From a checkpoint of a small contrastive audio-text model.
Training: soap at rate 0.0016, 10600 steps, batches of 256.
Data: trained on songs of 200 made-up bird species, synthesised, often over outdoor noise, 39062 training examples, 69.5 epochs.
Rows from block 9 of the audio encoder of a small contrastive audio-text model, named by matrix and row number. Rows with one number within an expert belong to one neuron, the router's apart. Each number is 128 + 32 x the weight over its row's rms, rounded and kept within 0 to 255. All counts start at 0. Numbers have three digits each.
Before each expert's rows are labels from the 100 clips, of 14848, where the router gives the expert most weight on average: "strongest on" is what is common among them; "peak on" is the class under the peak. Only what is clearly more common there than usual is listed. The data: songs of 200 made-up bird species, synthesised, often over outdoor noise.
# router: router (encoder.blocks.9.mlp.router.weight, 8x256, trained with AdamW), inputs 172-255
# up: expert up (encoder.blocks.9.mlp.up, 8x64x256), inputs 172-255
# down: expert down (encoder.blocks.9.mlp.down, 8x256x64, transposed), outputs 172-255

# expert 6
strongest on: stream; muffled (low-pass); first syllable: harsh note; clipping
peak on: harsh note
router.6:130163141099090107089162121141117122156169119107151118159091186135096107124126163114173097081147134120101172071032110145101154171122115153142109139149174154178193123111147104079149106048152138134100108117148097130142130140096109127125163160091152169101
up.25:121208137149169121158065171110167121117173101149129138078169145154093157108145120203105173153146160138098196129133135147089164164145111122137204120086107134072099138103185144104093105137107110148177080107147160108167124097096090104142164122141098126137
down.25:166145168138113096173169127141154118163114113083091134207108153157042152132127155114088090115112160130065115070125129174133171159110088112125165156135175102127177102182083149098091129076117183149092128182120114206105100107112143083145119124078102152145
up.26:116085138099139156109137078103106122125077112131067134127157159172140149140149134100170123126104176152118126143151137126206156099132132117180104169082128136195175126118122142159136113101089127117138144157097177109141136131098116136107042099166101126109
down.26:107139151116101104128130051164143076125162142153103161105143148138142132121186144094095141111112127113139146120176088113133115079141072071075167061106096082075149113140155105097102142125155114173093122124206134142135103124085132168129100092102162087145
up.27:158145151160071104172133131101110083119100153064157109190141118165128117120141067128150211172080106125131145067149120116092066120078060172149116144154122127144162073117141130130162133072134148134148144171152110132202157168100145147140097116126126098090
down.27:178135154163153138087156201122166123139088116153132121149102148140067133150114078146128177069162159109105074144171184174110128140171115139086137158143081126130140172105150186166137150122127151116149131178149105095112166139140121069155142112150159082126
up.28:164188151078104121098154132093096171163138096091132129071104075081090181116093136111125124124160128154128156065165103141097130117141104182093106114148126099144199146149167122120115076093087078108106118149147124112129152159142106120190144134140148123182
down.28:150110154089158170148064160106109134096145146099136181132135172131131095119081109188089163177128091060063175143132146078116158150128122144155101106119169120141136122090181143142106093155111092168111187142091096153122200171094098171170136105146103093139
up.29:103100115184121148152119124135145167134144089148176122183096188097146142133173147124144150108183135133175156086102184183131146165129119129169170194182176150126131114129098142137190143162141122126115112124108067165150109131095100054105087105107171175125
down.29:116122081176139117117086109073219120116137123133184101145086150117125091157141151173098160193124138215115118123122128107132128118110147113151076124134164120120130177170106096098147140112190146147144127096159136153141171140115125081071092144148115178125
up.30:166161127154098117133079129149097134103121069097114140155166077071113151094133145147150176201108122152099138102164158147084193106137111129079147165116081159138129091191159135160122106086122190146122130106131123148088114144158163099108142191159089104179
down.30:115131122133179171146098132158130181114167095085135126154144134138141140071139092089079049047099118152121141137132114120091102187111127071129128139079140107166084125121135130126093183194141176141111061104139149115113114126115099133101112140119121085130
up.31:076125128098166156173172117033139153095117140114074093095125125099112124129115136112181128114184102088092127189119133099109106116107171128186114241083146084100164150132178143078134161158158102157094120138173133130135116154062101128085164125150100141144
down.31:097116134203108119148164102088084145145110153118188178160125088179123083151122122088186189084163120023112166117144114124102179150118035118108124089142104094104166103115148078180121145173134125100160119100051119103138124154124141142098079107160124094194
up.32:086142122140167116141143073145154109107126099084118110150169151113193155169119121110096142125138160162157123082095188116126136139118185137125123090110092112139136139130122065186121127154161182120193089148109135069128172156164069056172173121160165161136
down.32:142172141143126165181163106131083135090071152102107153162076124124126155136153125185101122170127186138064099119145121170137114147137133147136172076107114153109101128145133163108151139097139096105102161080135154167134160090110126105148141141136090050155
up.33:149161105131179124109163073148105104127153102142068155123100124110121146109166153134105143136180119110119127096152118113061117170104070166151111112100126137147178098150126116114131143157146127142089164103127179107153131148066095149186115100107134112183
down.33:173056155094083133161080144101095153126122130133134115141144135169137145066115087118149182147110172108177141175157165089170132179157173176120100154159162180129119135137174124129146078073142117135078173094094108146164137123135078136125121162152125104152
up.34:115086148063127157119047120135135127160107155072097135164133173156125111081152150109113128094079170178131071144104128110122134120058157142126138154169112156151115135110127108164115119114126192200161135091160138166118116108118104125117189162092156156146
down.34:149050076123199124101096119111091106099208140098132144130121156144153125112161108049105145128137131177112174120084180106177152121178152102153109109142099113093069118165155134117145129151109120158136096152133086131098104153096135159138159160122134165122
up.35:075104137131105184108114111106130127150109119111133127109159118165108157162129095135143092116119060130170113120098107150135138114086131110161151139188104158173138138142122074155152128130057141132153164090156154102044105083188113061097131147064117091116
down.35:123135131103121130171107098123130129159110167136155115063092114171165151154111149132101124102098104117121102118117125097111119124096112162152161153146116114180117174110077145093127130129175095055140112139133134119127142060169193160192115150118101105125
up.36:120154139164210076201093132163152113115149163143067120113108081110149095134099108124150187152146156136133144105195142103163138130144133138181093156085108151109087059174168161138180092190126085089120122109166141115069067171188126226130152172126105149086
down.36:086108146093102159164124142167173068112163111126150118159151103107129128161145191138132188105118163091140081089107131092134165137064173159143137103115111111099112131134159126073135155078159144137130119125166182134098180124155128141158106108143119169114
up.37:106143079098099168188134100102136080136084109134144148169183204142125104148124112111079111070184165130142117080068085134117134077113140139147063082100134137100110145122119159109110100093119156145176128154150142158117121081122148150100149133136078104079
down.37:107183130128163158114165140159142167174072112110086156116125091110090148135119164140088127129114192116170105140162091129144152107106139099132086116151083141094167196103127127076116098111145093155190171075157106108126130094128124168133096150094095103153
up.38:132175103148080078115147082104105141145150129083151149116159088069138099117129140160153143146132138131119118073101112148122134132104202162126168111196108126096164057122176068171121075177080055137163144100104074126137130171092143151117125116154104122092
down.38:131139119067111102132087128071171203097159211165165133158114169105118153155140140155105162124096080038094122111160081113151124128152139095092088050186170174149122126100136144103133120120164075125173172154142092147089188116138145178149132089084147117106

# expert 7
strongest on: pink noise; upsweep
peak on: upsweep
router.7:128135129130177115127150147163120064143112087126134090186142112172111184149107076138076129167064076077131169136172105160131152128167067156129093103139163147118129117156116137074160160136083084073168085142175094121160065129095106154196152098102109109129
up.0:089066148154141124169108148129116127142071132085136066173099137118182115165048106147119132116172097116113138147121153190153079153166075171107119093182110129120086159126146145140130151108156103173080052107101076085092132167144085079126108101100156136173
down.0:155117143068093159161129127175133144167114098203122117090150129129122145172150158169159105170131088121127169059151132102122079138101147075135126086072174162140172177100117152095133149122097070113129115147087192122135143111147108147123133110088115099105
up.1:150111179123096172133078211127147157093119140077126168126133167165118078117115130070126144127114179135089147085097175102159071116108164117087170139149182138125083119066123117138138152089129113054166123108098129124142086135074097103068094147161145058129
down.1:121118152163140141194102140119081105079131165143111125093119111133117131133136146111164153131151134088174189125152095207130103114168124098050069119124110108068109173075156192117141089082128113111069080126130223146113085129123124101127122086134090121161
up.2:145168132135082191117176117111095153110148143061121126101088143115132146099093147114122130106103172107083123107123113151145203127105109139118127153138156160177111151121184103122188147112102121077155145129160120067129128123129200181187147132112140157110
down.2:183091154126131108112170105150126141125079127112138113085146158115155149102091104115121135088179123111129106166113135104137107125132113134079071080117139182141153118131134118176150097095158105060143139031129140139124120108088140122154132096149157101134
up.3:087199156128094108123084149091090093201127097183169145088127115097078177123185110053181156151093103145149176128166124140086174085091112184126130181108094111149109130130127167168111110147137140089131149164120120120113093097135088107085145145095110106113
down.3:148167138120141095101108141154154156154068151106155108156151160080186161092126100105134146075127051040100071183145207129148162117114201190133178109081121081152113112112107111146138118167112125124083172168117140130161159121158222135086082124170138142116
up.4:145132114110184145163112146082105099133111076125124106143129142141162098151182085138118124094100153128169106081137186127120104147138117144140139109086143124101123195129119112086182149021170123195147090099105142118106147136101126050109092108114168154141
down.4:183127119161176086134122093147109185091140095109065052202099085138155123144181108134093117169164095130088116115053129149126054126099137158123066118157054133101149138164103136143161208102115159141114085060116118140053154112105108154159148128140123107063
up.5:083132132081111111105148132119140119119112129122146077114144085132124127103092149143062157170154178174117140111148139195124099142140111127146118108149088128145180157073161162094048105156151111055127169203071119116143145110085169152152117086139105112123
down.5:165129102157151108105119147069068162138107154082116163098166054141097118066147180138077138135088162136126107191159101152141160120188090131133128119101118124143092123085129108075152090118172142104148128117134140107170140125099139104121140124129167179145
up.6:119118077154163156121152105193118119161146120120164068119142142154154122155162135126154160168169129146080132146145092107115140093075080168110180172117089152120139154153141083083133157141132154132111155099108124114121222131174131087089129173106085062167
down.6:178077170134152094159161215080111087171137143157159132083082098155133116138148070154157106135105121093107203142135144133102127126166126114123121139106126123161151114154083106117125110125127099141150097123113141157058185114138095114156065099123094114162
up.7:162124105118130109114095135119113107181122175083159157128095134179106107144185143099157142044166102164101181126061133154182113202104095118149121138156127113148136137107130139132157149092160059123133130110082123112118076117121130109110132113134174085136
down.7:134151134123084122074129206093155156167061137139093111124110133164146106132140158116151133122132112134158144074150201166132131114196103130074118145183090130171133166103148102121131136080141134138103105059109191168160145134184142091149138141130145161142
up.8:088176134104143124135133128115120111130132151116082114121164167114143122136108146149058138133110155124179036133142145117129114111174140176121119116127132150166083155105112104108127099127121161054153130091090212099142175119074085100088096111024162116142
down.8:083137110095152156059114120132106176135106038154109064141105059147143097162165186141099124093150139191066100184127123104156147113145065143166162117103117171164124122177114104177097099160125111155129093145166132169122137116109102065111061166159125137122
up.9:162104102142124112089185115135096094138126106190141102135163111101079185081141103096071119136095152069135179112117087116121134138168157140114156101137128097132082157145132122096153178157067172174159094125189086137136153160138158162113094081108105170121
down.9:145124148096142143101099076110130093112200168098124175168110165066143127107132096107161151125152123150163108113092131087099111184166111139156152166156102198113166107151164136083083121091085134119165149172133119125127138128115139089111129082140136136127
up.10:120095181088162138143114118145154096073128098138118156074160134140182095137124130183164136156171150119121128115116158126114096127114139136092078143095139083129184139103108102092129093127135125177086192120138164134130177138047114105136124120115107139095
down.10:132072079151133114062141086166102180051134142168178166123054122144179095131168172134139093127219142172101117130143135088120134151134122131133139112127112123076107099190114127096086109088102095140151120116069103150161128096103158183123109066173182156115
up.11:131095156142139123061088110163079182092098122142050149087062170121120166129107157153168144183153089095163065157155164131106114148108034131121157129123155131158128127167162170106135110183152129155148128171101123179095144159158161145127120102189136106142
down.11:062107159132091110137166077110141148146083135132124054092152086156136144200164132129153127120129126120160147119136103138158120136045075097065130089138101107098070131075142118001117108115166149101122148127126154153093130129118183133102139124121083145113
up.12:099172115115100169102066147145132127121070140136093090095156135159146068105139164105068136082088163126103111127108154110154140137152121120108111177155146121102112124087157165107103142147172122151097148134147149155152125159104135081159108080153123106144
down.12:164097109160161111151150082122117142107095143136095120135133160119130118149184136137120156139170128151183116134169101183186108162187084128093146144122125167048077142070147089099129092137155117115078011088086156141180090089134175114135108115071144099101
up.13:134136090116119148125129160125110148082128185077130170132130100108147105189111147207066107095112138142104146157068074109139105131125140153104079150162106065089108124090138149118066186109105119145160148115121077045200047101098116126140111159125190077110
down.13:144109117196121143129150121155137219084120129102169134167120157126081118141118075126164159184145127074213109155134111158147136082193115168096129104129074152138125118142139089164121078146144091066147111108094121134174104086152106139110148136163146118131

# expert 5
strongest on: buzz; first syllable: buzz; wind; rumble
peak on: buzz; downsweep
router.5:176116136118083120127091132122168167164060149089107174102137097134081134134096176133094118180107136176169096146133119051126103123087126131108120216139147149123149129143090083086104079127150108156146132136086142132144143115150117139059134121122142181133
up.0:119150126099094148093098099149145186171144092188119159105089124138135116117105111135124111124129093161159078069131153140116106147156114130105115148108157103157157107129124167110168128123122096130126124145178141083153098078149100105081138126124169131118
down.0:128093113155162079104109136088073112122128194130126095174162157144086153133175131145091173163136122150152170145132107137125144136109096122111180108159090133147115126082117090071094109052119144180105114109130120118183183129134093171148135119132179110142
up.1:154101129099188107116145127127104175101133095121115111099141130129162141123171135167184184085144078159086168163167152135144158120176125117101141088122123163144084140110201173136136122128139082066117136079093144143123158127072106183097097069123200080148
down.1:097130101135071088095083139104119130098159126197138171072142167196199128083139175087140191099154151094125142126136116124133152165076143155128119116144114127073062141156173130153159133148138118115175134103168097100114143112127164145154094044098134095133
up.2:134094143113156125101113124119122160135136179151164093102109088170081156162105153189153093128089062135117090175137139114151182123167149159191102106161150134122123092105090158192101082088056079070115150167151184095121116138136095114095092123140111130099
down.2:157137119162126109172110170112121104116074104086153140115112133135120140137122130074108187107140159200141114137094096170104151155093121106111182155112106111145091119106104101159111191084100104139162104141138114145117129124096160137152139156141118175104
up.3:134166122143181121135095146164091149177118101107163137155146077178159176082156137143186147098191075079149129152152089063198111163157076128149112121140166126184173202096117179081104115153093097105089106111172096082080111148142113112111165121190170102155
down.3:138108125191107113109087113116088129170134150172136141114115129104151106087152115127133066065131124114115146131137095134111209075100118112116176103208209125166105102155191025122124143116081127147110119125125121209125098151092151101104113135129121135131
up.4:158132120130125088126137126137122111121121083112147081104161141105129132104088151129196146106089190154146155173015187035127179150141115141136183169155126097192122141096170123103117120076124124113101182123146130144080111128136108178111140128094137174081
down.4:181049143171058202169122115117118126152089139126183081124166101154072108164120126139052133167050130099100141182119123104120094107170080202145074146140145140176145153112124084078127123152117109137073118122105110117116114130145095154107151136108094175130
up.5:095109133137110111152132124122163086143061175079165122122096123124158112111093115173163172110058142154070122133096098133113107113175195099112153134134124153172151103109116181118152151134113102199043140113164148161091125098114113141119168125107135157175
down.5:142057152146105124173143097132172137092147100100050147152048148065086103129098112161149150108135167109129154190154143163181115161133122043132110148122099135190169099102133128139145137137121108126113116069158141106147167103060176155150071117145185166125
up.6:107107150146123110121173118153113081091142147119086152143179122250175077116167114115159096146124088108148180182072179108108105126186180176095155150174131125096097120135167140177122128086105106131164137154150091156114154106135103104109142159131177108097
down.6:113123144124075118166082133146100085130135108171109101171131133090132062150156138156128120173131131200047126119088149095064085129082069187143058123122117145121082153120082147130119068157133055136119149157150111133128151129116152175107188187184134136149
up.7:112124068109133158091102152077159122189120123210083140095147183148155199132150114118132165125141103160146165132101185090194156087117178140138114150088103137076123103138121132084115136123168167107156157109143105129095137134089130149087087143107124112061
down.7:100170106166094114096144135085153075128167134053143157194101192125160060141092051103140128124119083094054158104115080156131157128148055161169160126114099102140117169089155133119152099132100095155217071141148083116109151185140129216117105093106104100110
up.8:132125106080155145155106113147172059140083113111108108106070105158134127108187176085150092104103139174135101088178130139082094142096163184151168111161140099154133106117138142134149111110096175118113116167145119126137111132094078124056164125088177177144
down.8:116192101085184140118151116143186183195110121157072105092096155100133108198129134138126163087185145090115101171078191132164105119161127131127100149130162190103130112116106152096080090155149175096176135105079152155166149098133169151123166138125126163141
up.9:210154170123134145085126185161161134115083112095099139092127162177170086180170160112149189105101089091179155153084156129119129125123145167114108163157050147100118060126176119172131129129121099134095105109135149137076168118110143197162077091094142097105
down.9:076165128142125107103080155106146127107165123181112112151197112190130104151153132157142138129116084131109092129168107145145139169174121164133096093111156088119117150100131152147122109172111117217156128096145093145121091122118170155173128103134105213160
up.10:171147137167101091099173092203128172065097129201145176154135179107144107148000146119130154167156119132100123096172144132124192165136138182130136158117130100132109158153107158137161120198086202181113166137146132165150103133129157114076142108153115126100
down.10:174118111177138145105136080170104134111140211081140145118155138125178150111122132166099191125155130099090122121160079168151106104116150169132107123159204141119141106173141140090176140119100091132127155093133088145099174151157118089119130155123094145171
up.11:133131140112167115117128126174188149165107119080111148146154124021104026103126111114126074158137169203127149170130129133134100132135144132111140087130094127136127186099187158124101160093144167106114104104140086111122103161117100120113142171087147189116
down.11:070135101109132124101132174113111125143149070091095155128069096102135155161137096179198075101110147132093149102057125117086120128103132195161132148113093083112120153113108071158070142145122101115130130076124105195106125155143148132198100128129150064137
up.12:141153105104171081106106116138149115135138144143122111111078198114185140150144113129157191097129168078056128189088100155133134143196160166136153119094150141137138137181118169114121118158121089152176143140144137156160114135153114167188098113114096088181
down.12:150144089123141199173184075157146117134147138100125097105159130156092093089146115109076116088156155108164156116120141126161121086139165111128156123129144138140150141105107113151194128127123102142070140166145126156123149155023045129121100163090180090164
up.13:139109237134144090149136167165143163154125105122138141123118090094170147139141158137127148114171093139086176172087133136193117149146143099066119134138125146157122132118154130111082128143165125150152148127102118139157140139125102165145094082126142114151
down.13:107163087158159129087126121121095118100178161169116140116121134186129131134160088116127169133160147073113085086156104184098075166059144112125140119197137149091114113155136116129167131149102193086108111097142130127086135092179194106097161130133171144182

# expert 2
strongest on: first syllable: click
peak on: no call
router.2:087090158143117148197177081155130136172064117085156153096121123113140144166114115121179121143099113125118138170093053137123145130154136135159148070109119171127129147100141136158148117155151185162144083103150113063181085121095208097179165152076153099142
up.25:155096156137134146148072158059123109099095146134103131116155184184101118186150162148136155151129127171249071147138119106155114154091096083140062125162115125079138111112147130201092121136172207116115145105130136081117115182087118162132117114116145098103
down.25:148044143108175150160074122150159147103137101077151076095170161143094112131108080188114100105129137089124112134161118160137114103086105158135141112196155141085079157107100171148099118129115088037101070132143146118115113146134151147110077131142146137092
up.26:151148099139168125117170095107089163141119081134116127113165123139147184140128091105171138156096172140134081141100165208148126127128130100120127151199050114089111167117137165164132123101174140125128071161107140141108117083137174104089150148132131162089
down.26:102073128128141112144150129137108067168167124094161111139093128046104129128123085116112140119132109073120093189075113102135079142169139116065149124131135121122128112146126105089169108109138111083119076146125119131183098099109064111117159110107147056088
up.27:098153176108114167080070131149159123179067107110195132158104123113189138163088139123105142141123127156103130115102130095086145137089168207131181157076138119121114101154121093105126114078109102151139144096110125095038088131115154138128072136136076143187
down.27:153076152092118080146098145148054069141125121162160144134117115114122081117148130125142081077137099152092134149110139112076155151091134105092097082152099135104147153142114114171105104123086049140108156086143063219119131128103132124104146147153151153152
up.28:112121157104128104162132086143171145077129136149066154139051098115164139162088126176156168178135118098180136132082114105117071158128153142114117073154115141123152118150153159136133131139162185151128163122104121109209145207137116150148127146073183127134
down.28:132134136166120156117075130140139143083096120078117116054216173110094126139100147059115091153112131144119074123163125135148145067109098123107088115187112142092118111192117123147093132155105155119071146113120121087118127132155159148116099134106073184106
up.29:106200180125131119116123135115124125142067102100192220151102170130116140082129125164121088131153126191138081097137114152177149157143112155142127151135160130132124088104127189114169085131153171124167163080123124108077155122106035060088099095080096108110
down.29:138126085169147128163141071103165125169103141153116069183131094097165113158152098153021126110149129121104109094111114112048145133083084107135128110130179163118183139138062177111096097062199120175120128144194177192124084154078124115141134124122137099156
up.30:134135121103141079177125151134140179099099171143136153173131058141141065136133111118103159120090103119140099137161108140113084112122114141125165142173102135071114108099137121154184100194142121087157126156150058120161069154163080162166110088122092091162
down.30:171175158159051150191138108120153103112200116128090190131127083169180101167098177175145124148111154124127192085093130156141132098100124080120099125116108159164148103113143126113062181112101164098104113089097109102114154146137135127142057119137129151137
up.31:126178087088105146095098147085077138131147119203172148077096148100207086173114116123182069107180155100083174126156163122115144180142146122128097132128089111124112171121102178094113158063106088087143078141129148063040099122140072076123100143162094142165
down.31:124128116110143131105110177136115144110066127196157094221084154143113104179119161070117157106091108164157155147123142123118103099156126120118159121116196057151160182074110134065094126101153124146165114131120091141207110102183101129129214143166144173130
up.32:170154106156122047125147143138129050133095109149121172151096165144098086156136130092121094130132145142125097168078128153077130148095167119116130161185104083112101172115124149143130142156089132103184089111141084106112152087116099161062119113155099143132
down.32:104183198141114112138092148097095174087122179144102155057126112142172130091119156132181076132071140093149138136117136174163169104156074101158120143139152083133156113081167157201121127094183149080116131111151207095161125169105145161131081105131117161136
up.33:144163169135155125175160136116121119064158135140179085097058081115127106151124093153093118158159148086131162145108186141118095205187120114158175178168098134070153104161103114094130129105181107111151117104145178101063132111150160142176155121120096145119
down.33:132093124084096151127126135108086107152113101115087128159053191144222100145098110132170160120109082148129111105063129097180145175093151050132103196099151109113077132074101136137123121122143089092115147198074145173103105122158159083104148124148167098115
up.34:100104099121201153091151183111177114110114109143179096204100093159171141103158184102164216161128136184139153126103179100100130142127135119160185122129156168155194122125112115149124107095109097205116082160107131139099232089156191092082132111149159109138
down.34:134122140145115091156130180184064080166175126152185138135128108151085118136133126123097162133143154118145190135046100094064150130191161176157153118106077123150152108158081114106137132144074136142138070124092174098133110074123141110108162147118126120135
up.35:078148124135104127113144090147156130122084150142164103147120058127128120117083117138164139147153178190162063134093108136097047142124099142093147176145120105082195156140164176089213130120158139160188099122099147172088068182150128150142132125155061142109
down.35:128120125112153126078159111162118172153109084134145112124088141162145074163112103053162119098146144100145063132123075093150110092152122134125168164126174098192105124139127170158118104102185136099160077131105125143122116170072137136114143139121145121131
up.36:145124204133139149098147134162111135113086123132101152094124139197126120152157109125166139126132114177102121130142108130139134114213129201064173128111078124178079147145134112132148129152116069129123160099091135125127134134067154157141044066076152125178
down.36:140121138158105160104084102106118102141108193150104151094176109181114055083180131093105170150052094077148142102098117196103175153132118100149062155093128115093140124129117140149174172143074091107144139177182112123105117131153133163158125077188121189148
up.37:134099075102119133137184119139084088178121080148154154065184108150112110124086104170136091154081143123115086130102102154124150120114119144125059149122089158040092124101147103159141127209131106193079118112152117084116098108106118136114143105115134124103
down.37:108086112155128131109117092104142093136152073154160118060085096130140124092116137053122127126135169142197095126186144112174148111123158129147106138136132105158091137144132145065180104170168086138157178181163152104159100111153122119102140151122147156123
up.38:088117185131126092148128173133165247137133175121146183110105125106145130108112077133118086131154107111110108051152128138083168139098117075105083099180081139137142148112167133119124111124150158131148145167117111119162144157172129184098090173135153127124
down.38:137139115116167123095104184156138154107116139140154126087144122112161155118109155168100079176145126132163134138155135102099184102117126160124136101144156111194176168094129186145121068024152125160160164089129113147145175126137131072131098112146143111084

# expert 1
strongest on: reverberation; text has "room"; text has "reverberant"; steady whistle
peak on: steady whistle
router.1:153133153169127145114149071103066108153138124184121171164110097154114137107136146138125181158143079138131097124131135135117107124114078062134118090168085161137083101082129147108118117093126101120095119121125112149188142137197115118180136099148142185142
up.25:147133135137190157127124121134105136084112152120158150123137160126050151133059109116109169106149149178158200131119144079147146102120136099141124121113178184104153088115157121098139167109025144091077141083189162061110072089080169082123103074084149114101
down.25:151111091111096146129198097147159112142121175138180120136105023127126178163075122137130113128159147068104144158130138170116112086180174132189176069121141116090144128164134049101125105085126156085145071135126164162114112138093099152107113163135140148124
up.26:104106080085122102147092107111114150120077080105170131108091144177112112106107084131155151134108171128095120180097102100068129137124159178141153184141150117150159094080132098110133087222127117106111106083133080098151089083128112196158120112126119073110
down.26:149129113136159107134100104132120162092131158137183190125147084134167152141107136118111155138141114076131127142102088091096118162155147076131145095081161163089146171145116081152122185143143071100148110202196167069107166131159143183083124056157161096171
up.27:115124117168129152120101109148175151172114093185118112153154145131156172154130076104166179071112115178057128122114161131110115168130217121125148172167153121098098125175116171166130083167149095132146118120126103141078100113154192083196100106134140047134
down.27:107130171081112140141085119141079111122128159142083187164126154091125101115141122077177138139134154043135179204078129166052098127121109110091116159136160147134072156098101167146099120137146089079157156119114103167118081087119138085061127150112087143103
up.28:130103134113162073139116067148104133204108152119146129119088098180060108151187079159178166114132151147168139104107185136134111103131136101129106084148128179134167041074119141142124089176102090118078177077048122120149142100146091108220050128183186132141
down.28:158083170111120088199125112080129127122180156137130105146181146109097170151138078136144154079148150150087103124159052159098093166171068101128122136112098134182116061107114102084175101129185128113171123147129131143113119086098156141136099139102161148146
up.29:159161119114107105081090146133049096121149081136103118154115132113074094193101129141139132173169140133121183121162089216088138093086146134144104164122114127124155142134152104159104116056111122117073154161138143104148132119148131186129133124149000115085
down.29:108099095081123138101167089114169083108075119132195136064144145110159105192106103117131162105177143111138116139139135127122012147125117171101110155136141127106124108176088112107103141117122166080123101122119094163103085163088143115096124163112127156098
up.30:147116137171096105094124094151116122140129138128121126141129131090147142135071156111105074120178082115162134147107139131131208136151116131146150171138109120155193147191124060072145113082107117106097062174187106069172153071112093139150125204130135144062
down.30:182136061100128064073108120131148125112149132128132113129143099156136088135130160132143115090153142144139058078155142134157123115104179121166144160133120206093133115106131173170071111190106134094045107125105168174088058167122156129151116175163119095147
up.31:139162167117095146162105144111181129099098171132145179122181115136133165093103155136122127143129137157135085106079133148123149051147142076118140151153112105096154126147167088144155149102124115165126116137109142166099145122085096149117125114089116118116
down.31:139116143101153158158144105136113129158109107164059112114149170161152183179147088128203110144070151139098153097111125145138145173158103124125148112127150136135109122112109183114092130168121093126043181131092135100155140155188105087154128128147100195122
up.32:097099153179113087153060088090127148102133120142116113149167106114152130130204173175192065139101146100106161150163153067125142149125039147123157101147109091083132103168104088119114078147130153134135135156118154175157152157115115077137181168103159124171
down.32:087093173100123108145098130159084122123096118103136083097094134140103138094131141103200151116091136146197179131117109119141163141138114123068131147121102136208098094130112129067109080158132136129101109094071128174130116112135141130180077106120086088148
up.33:122065108121128102126120152146148115197139120155138117153151110134136133150103164150119092092127121169125151116101123156093087109206081134110117110154092164167095135127075111049116121109143062076142144150122098128172101147105148075123138139121108140048
down.33:181086126129102079134124169168080097113153130133128099126121146152169136126083115175140160181175069173105117102135097117061123183164106191105185148116113133184135106119132146152102159192148176146109126085093116166144105132132146118200148124148124117077
up.34:164118144140164108095065207126113125096115106172147160175079121149112125120191162115092159159121142147085136141127165141104105127103152142123144156162099100153084162170171135078133136156078091200087138173123138095139201177126180173059179116146084076125
down.34:112160095137134059098108117071190127121118092121126085117134130138201117148165135153174158128154177115198138172151127112178064114092162136102120138082130177098128142189104080099120146140116092137158157147144207159076104091109077092128110155113137130114
up.35:108131121138086179161147105127089132118117134160104115100086159116137116121183093120135090134126171173157168156115098139110113123185116116136065152121120066084131148192168169110166136188151121160150139124122140113196102120122111143130073106120150073162
down.35:083113166177107131053101132101161099111170157145124103175110096132074106119136167119084118133138123055166127168132115072102150169153102138126118145152133051150117110090183108157115114065087059120134182117167093101150181140141151087175080099102078139083
up.36:079075137147103124127135156106139176159131109125162126117091107154149088123084090159179144200077145131166059153165131108181141134092110117087162136127068084154183167169150140092130198127126142096104115084119133111173117096184130135131137111149095104077
down.36:147121138124141121129101088169115132095111136124114195147082132121167097131106140115105120162100082121076141143133118145083134149148150198149127077145126157136120137189122146125135077120144157103111171077146110122060091119175148167056180151104098179114
up.37:144172130109224115119166146099093120121133094110123146214126105154080090102113124145117151142170177080088154137061154128150110117114174123133203145114078071106156132147112065121133152104105102153073070137162177058156080139178098112145140154142110123133
down.37:097150157095147175129141125064163128097137150119138082152073133134110201124174085120152181164060176137134093114121126168171118138159106125133131142161155180140160149145123113066104129141093168094140132094165101131137122111162080088121103168115172127190
up.38:148142101084194133132130127141139149128123158124134110136124185163149128156110152177126095155142134133117134169086129111114101121131156080154162127091102096076114199126162097160112119052119051166150125084176095158142106105123146079111075145195116076067
down.38:112124121132129055095065124132177078197144120116134099115086116106138135163134147107114161072141088108109029089157079108161183145131101132111160126127129126136097079159152110138132145125132087117067132150060136134100141131141104166128083146128136096105